Rows from block 4 of the image encoder of a small contrastive image-text model, named by matrix and row number. Rows with one number belong to one neuron. Each number is 50 + 12 x the weight over its row's rms, rounded and kept within 0 to 99. All counts start at 0.
After each neuron's rows are labels from the 100 images, of 14848, where the neuron reaches its highest value: "strongest on" is what is common among them. Only what is clearly more common there than usual is listed. The data: procedural textures in two colours, tilted and lit.
# fc1: MLP up (encoder.blocks.4.mlp.fc1.weight, 384x96), inputs 0-95
# fc2: MLP down (encoder.blocks.4.mlp.fc2.weight, 96x384, transposed), outputs 0-95

fc1.129:62 51 39 55 52 50 56 55 50 72 45 39 41 44 46 34 38 74 57 66 53 43 65 24 55 61 41 57 27 57 41 50 37 36 47 56 52 56 46 51 63 56 58 52 76 57 49 81 60 28 45 60 49 66 40 54 54 73 45 76 47 67 37 64 44 50 39 49 63 52 40 46 54 51 49 56 42 61 66 65 44 40 57 43 13 58 54 34 33 36 49 44 44 62 61 42
fc2.129:46 48 56 75 56 47 41 65 58 34 46 34 47 54 30 57 22 63 56 61 46 46 47 54 31 53 78 64 70 52 38 51 55 43 64 48 45 46 29 51 57 65 34 74 50 56 33 45 53 45 32 65 45 53 49 33 64 48 44 67 51 48 50 54 35 34 65 74 63 45 79 47 54 53 57 33 44 56 60 64 42 39 52 29 59 38 45 47 61 72 68 60 50 54 44 44
strongest on: black; camouflage

fc1.87:32 54 58 50 49 40 56 62 48 52 40 36 34 50 34 46 48 57 36 30 71 63 44 38 63 44 76 68 45 67 49 51 55 44 47 53 47 44 51 39 36 49 47 43 64 62 31 71 57 55 38 58 58 62 43 40 59 46 51 68 43 50 35 51 48 53 65 53 41 83 45 63 55 37 83 47 18 43 49 41 48 77 26 45 54 69 53 60 41 39 46 53 37 47 61 57
fc2.87:72 46 23 51 54 43 52 45 41 45 43 47 42 59 62 32 46 67 45 50 48 52 46 56 42 62 48 55 56 17 46 62 45 31 41 42 48 63 45 69 63 67 28 61 45 40 60 35 51 38 70 32 34 52 52 56 51 38 42 58 72 52 41 50 61 58 66 41 51 36 73 57 37 48 46 28 69 61 58 52 39 56 64 57 63 50 66 53 44 89 56 54 52 38 39 51
strongest on: seen at a slant; rings; blue; striped

fc1.329:51 60 53 70 48 63 56 71 43 46 44 66 34 41 42 52 43 74 34 62 44 57 35 41 37 50 43 50 59 59 52 76 43 38 49 55 64 39 46 63 41 58 68 55 72 56 40 45 66 30 41 41 60 46 55 59 81 50 35 59 54 57 50 36 53 39 57 61 35 36 48 51 41 23 64 52 45 33 59 74 45 44 33 76 33 48 53 46 36 41 49 63 45 55 51 73
fc2.329:53 32 64 49 60 48 64 45 48 59 48 38 53 21 44 55 35 41 53 37 40 41 47 52 51 54 57 43 48 49 47 50 43 34 56 52 55 64 58 53 48 72 50 46 47 42 44 48 35 30 59 41 21 64 63 37 63 53 36 40 55 48 54 38 53 43 63 51 40 38 68 60 60 53 48 37 70 69 42 64 24 45 64 47 81 49 45 45 51 82 22 63 75 52 57 62
strongest on: black; pattern colour: black; ground colour: black

fc1.212:40 66 72 50 39 56 75 54 66 42 62 47 49 33 63 29 55 51 49 38 52 76 61 47 33 54 50 51 37 52 33 55 47 34 51 42 63 51 62 61 21 65 87 69 56 68 54 55 39 18 39 53 28 52 45 45 41 49 30 42 56 44 51 47 58 67 73 55 47 51 49 50 46 72 47 48 54 56 44 59 53 54 39 70 54 47 43 34 66 49 48 52 47 48 52 57
fc2.212:62 45 40 63 50 48 59 48 45 41 51 36 44 59 42 35 36 76 28 45 37 63 54 47 44 53 52 56 56 35 49 47 53 47 44 46 44 57 48 54 45 51 28 59 44 48 56 56 36 43 44 47 32 42 57 59 58 40 43 61 55 55 45 44 53 48 48 42 37 32 78 59 36 41 50 36 41 57 56 41 45 60 63 49 69 40 68 39 54 99 56 48 43 44 46 70
strongest on: black; ground colour: black

fc1.138:44 58 68 59 71 48 54 51 42 42 45 60 53 52 44 62 46 35 48 29 56 37 34 72 36 43 73 51 61 58 55 63 62 40 72 38 27 33 47 46 55 44 37 85 45 50 46 38 49 20 60 63 49 57 60 28 60 32 57 30 48 42 50 48 49 46 57 54 57 47 54 58 38 52 45 64 57 36 45 48 41 81 51 25 67 36 50 39 63 57 47 58 43 49 54 45
fc2.138:57 51 39 58 56 54 55 54 61 39 37 41 38 52 34 50 28 59 54 39 53 46 40 30 49 71 45 61 44 45 56 42 47 46 49 52 51 44 46 35 37 64 27 61 49 53 47 59 42 39 43 52 47 44 44 44 59 49 43 56 61 50 41 44 49 44 51 58 56 51 71 50 50 47 47 40 54 61 61 48 43 58 49 43 59 44 40 52 53 99 50 46 46 69 54 55
strongest on: blue; pink; pattern colour: blue

fc1.103:61 51 49 65 73 70 63 64 57 40 61 39 34 52 54 40 58 74 34 34 46 65 39 38 62 67 47 70 50 64 57 59 47 31 55 43 59 48 59 64 49 35 56 39 76 55 62 79 54 52 38 57 64 52 44 49 79 41 46 56 43 43 35 45 48 47 56 68 61 44 45 46 52 33 51 32 38 31 49 38 46 30 48 40 36 60 36 50 54 43 52 44 44 56 20 60
fc2.103:59 64 75 56 56 65 68 56 66 52 65 22 58 41 21 56 37 45 50 25 41 62 35 49 50 67 72 51 62 64 56 46 60 47 74 37 42 51 56 54 21 51 39 43 56 50 56 64 35 40 38 60 50 51 65 31 66 61 33 55 34 52 44 39 51 45 51 54 54 63 44 55 45 42 44 35 45 45 35 60 36 49 48 45 57 43 20 42 59 64 43 40 45 62 55 41
strongest on: black; pattern colour: black

fc1.118:49 52 49 41 68 43 54 47 59 59 40 39 38 42 65 38 51 53 50 06 66 61 31 41 68 42 42 72 37 57 56 56 48 46 52 49 41 40 61 33 44 52 50 28 45 75 52 42 54 40 64 52 47 77 45 44 71 38 37 60 49 57 59 46 40 56 51 58 39 76 42 60 48 39 63 49 49 55 32 58 34 62 35 40 68 65 35 47 40 38 57 50 51 62 74 52
fc2.118:49 49 41 53 45 41 59 43 58 64 54 41 39 52 43 51 28 66 50 46 40 51 66 41 55 43 55 31 73 36 52 50 62 35 42 43 53 63 46 48 61 48 21 55 49 42 65 33 46 43 51 37 15 59 55 55 31 51 48 52 52 50 56 46 54 48 59 28 52 22 67 44 36 38 64 47 59 63 52 51 49 63 59 39 78 41 67 61 44 88 48 61 41 51 44 68
strongest on: seen at a slant; blue; red; ground colour: blue

fc1.341:38 36 72 48 53 35 50 60 51 29 49 50 47 50 45 37 31 36 34 46 47 47 40 52 42 53 57 55 52 59 44 52 54 53 66 86 46 54 52 77 38 65 64 63 38 50 73 41 37 33 38 51 46 31 52 25 65 41 51 40 41 45 53 51 40 72 70 70 52 34 63 45 45 51 46 39 46 39 26 50 52 73 56 74 61 41 54 39 57 56 68 44 38 43 47 53
fc2.341:59 43 62 72 61 41 53 56 58 48 49 36 38 31 48 46 33 61 55 61 39 47 53 60 27 48 57 40 65 38 48 57 38 30 63 61 44 51 41 50 41 68 52 56 61 36 52 54 48 59 38 54 33 44 42 60 55 45 27 44 63 52 55 50 52 48 47 70 56 37 74 42 49 47 39 26 69 63 68 65 49 38 55 47 58 50 29 35 66 96 60 60 57 63 40 45
strongest on: green; pink; pattern colour: green; ground colour: pink

fc1.368:42 45 31 44 50 49 54 61 44 36 51 36 40 64 71 36 53 43 41 27 54 52 51 51 33 60 42 63 13 48 39 46 56 44 45 78 46 47 47 44 39 69 59 36 49 61 19 49 51 36 34 44 62 73 44 43 58 56 49 51 66 57 42 58 38 55 30 59 46 79 56 34 56 46 59 52 46 55 50 32 48 74 53 53 50 73 55 42 52 53 67 36 56 41 44 68
fc2.368:49 64 64 51 31 76 72 35 64 51 54 50 50 40 30 43 45 44 41 41 64 72 36 48 63 58 36 42 34 56 61 37 60 68 57 35 52 50 74 49 32 46 64 60 50 53 57 61 49 58 43 40 31 32 40 47 65 42 36 50 41 75 58 52 44 38 55 51 29 57 37 44 54 59 29 57 58 70 39 57 34 41 55 67 44 51 47 29 50 70 49 43 47 46 56 28
strongest on: green; white; pattern colour: white; ground colour: green

fc1.66:24 73 57 50 47 45 37 50 62 51 57 47 44 38 59 20 65 70 56 57 61 45 52 31 39 42 62 53 53 53 45 79 49 46 51 44 70 43 47 75 44 58 67 52 72 55 47 58 55 50 60 70 66 42 59 28 56 38 64 53 62 44 60 58 58 57 57 64 49 49 57 48 37 52 61 56 66 29 62 52 43 79 35 48 42 40 48 56 49 50 40 65 46 55 17 48
fc2.66:65 49 40 66 60 51 36 51 72 37 43 40 30 53 33 53 24 80 45 45 49 47 43 31 41 68 51 69 42 48 47 51 49 46 46 55 45 57 44 41 37 59 45 59 50 57 44 65 52 33 58 48 46 50 50 50 67 45 27 39 59 54 43 55 53 43 50 65 46 54 70 56 54 43 45 45 59 63 48 45 37 53 41 53 57 41 49 56 62 99 54 38 54 49 48 69
strongest on: black; blue; ground colour: black; pattern colour: blue

fc1.256:42 59 53 28 41 41 64 48 62 50 46 40 34 22 55 52 72 63 64 50 53 49 66 51 38 45 52 40 69 43 36 67 34 45 49 30 39 45 63 71 57 54 48 60 56 47 49 38 65 43 58 50 37 53 43 40 40 41 64 57 59 34 71 49 53 60 35 29 64 34 49 51 34 51 47 41 55 47 64 42 43 54 31 31 58 30 52 56 86 37 64 38 47 55 28 57
fc2.256:50 48 39 51 51 51 56 46 65 42 44 37 39 41 30 49 31 74 56 46 55 57 37 52 53 61 61 65 43 48 57 35 44 45 62 61 48 57 54 48 28 57 41 67 47 50 46 51 52 23 53 61 43 48 43 45 65 46 41 49 67 55 39 53 45 51 45 66 54 53 65 49 56 42 50 38 54 44 59 47 42 57 46 54 60 51 43 51 65 99 48 50 48 56 51 61
strongest on: seen at a slant; blue

fc1.244:36 55 46 75 56 60 51 73 46 37 51 46 32 27 64 55 57 50 44 57 46 59 50 53 41 62 42 70 45 65 31 57 36 39 47 41 67 54 47 75 51 68 59 15 56 55 29 58 53 43 50 56 39 51 53 33 84 52 49 55 70 40 54 44 47 39 57 50 26 59 46 51 51 42 37 47 58 34 57 71 65 47 29 40 48 64 43 59 44 48 43 58 50 34 42 63
fc2.244:45 41 51 42 43 45 59 37 62 68 47 34 38 29 51 64 25 51 64 48 49 44 58 50 52 46 58 51 36 55 36 43 46 40 56 51 45 58 54 50 40 48 57 62 39 50 43 62 52 40 62 48 08 76 63 36 56 53 45 40 70 42 65 67 54 55 50 45 56 34 61 55 52 61 47 42 66 66 46 66 31 46 54 53 68 43 54 64 56 96 27 49 54 50 48 64
strongest on: black; ground colour: black; blue; pattern colour: black

fc1.313:40 42 72 26 41 46 40 51 63 43 45 51 59 64 45 62 71 44 62 56 40 25 45 68 53 27 63 39 57 65 42 53 52 68 43 50 54 55 59 60 65 44 36 61 35 42 62 32 55 51 54 57 24 46 45 54 45 33 62 43 59 39 66 46 75 51 45 40 67 51 74 78 46 57 58 72 60 56 34 42 55 68 36 41 50 40 51 56 69 64 51 47 48 50 35 45
fc2.313:53 48 42 53 57 49 58 40 72 45 46 41 34 48 30 51 24 72 51 45 56 56 41 36 53 62 48 64 40 54 48 41 43 40 61 56 49 49 49 44 28 60 34 59 49 53 42 63 49 37 44 62 39 48 51 39 72 46 49 48 52 45 38 57 47 41 34 54 55 58 64 51 57 44 48 42 60 60 52 44 46 56 50 47 55 45 44 56 58 99 47 52 54 59 40 59
strongest on: seen at a slant; blue; pattern colour: blue

fc1.141:29 76 59 50 49 62 44 70 75 55 61 42 46 45 54 54 44 45 64 60 53 48 65 55 28 46 48 64 41 60 39 45 58 61 65 45 44 45 43 54 22 42 71 50 50 82 36 65 56 46 30 68 43 46 40 41 65 47 54 48 47 46 57 64 42 62 47 52 67 63 69 44 43 38 60 41 43 42 34 58 27 60 37 37 66 48 38 59 69 30 41 36 35 54 52 56
fc2.141:66 33 40 79 45 46 58 54 41 60 39 50 53 66 42 44 55 68 42 54 64 59 21 38 62 51 68 70 30 49 58 44 34 25 47 35 64 55 45 23 41 45 38 45 43 32 51 49 45 40 45 54 65 48 47 52 57 60 51 48 59 49 32 50 43 34 76 62 55 43 61 53 57 41 43 56 48 55 67 51 69 63 46 50 56 58 68 72 27 74 50 57 64 52 37 49
strongest on: seen at a slant; blue; rays; pattern colour: blue

fc1.8:46 43 46 53 60 60 51 51 46 35 57 59 34 53 62 40 54 53 39 30 53 60 37 49 34 43 59 57 37 47 59 61 66 48 61 57 52 52 30 44 53 73 76 60 41 39 36 49 60 67 40 52 70 35 24 46 70 21 26 65 57 59 51 61 51 62 49 55 52 75 62 53 50 50 38 32 45 67 45 39 50 53 49 53 45 42 66 29 39 41 77 41 56 70 39 56
fc2.8:44 69 33 40 42 41 25 51 65 59 55 50 50 46 29 50 25 65 44 61 32 57 37 52 58 71 44 67 49 50 44 63 39 62 57 52 44 65 53 49 42 60 39 53 63 62 71 57 37 23 44 45 45 42 55 45 43 48 64 69 63 44 36 45 70 54 35 37 53 63 49 56 48 56 46 52 58 43 49 55 59 56 27 61 41 35 34 73 57 93 40 52 51 49 48 57
strongest on: green; teal; ground colour: teal; ground colour: green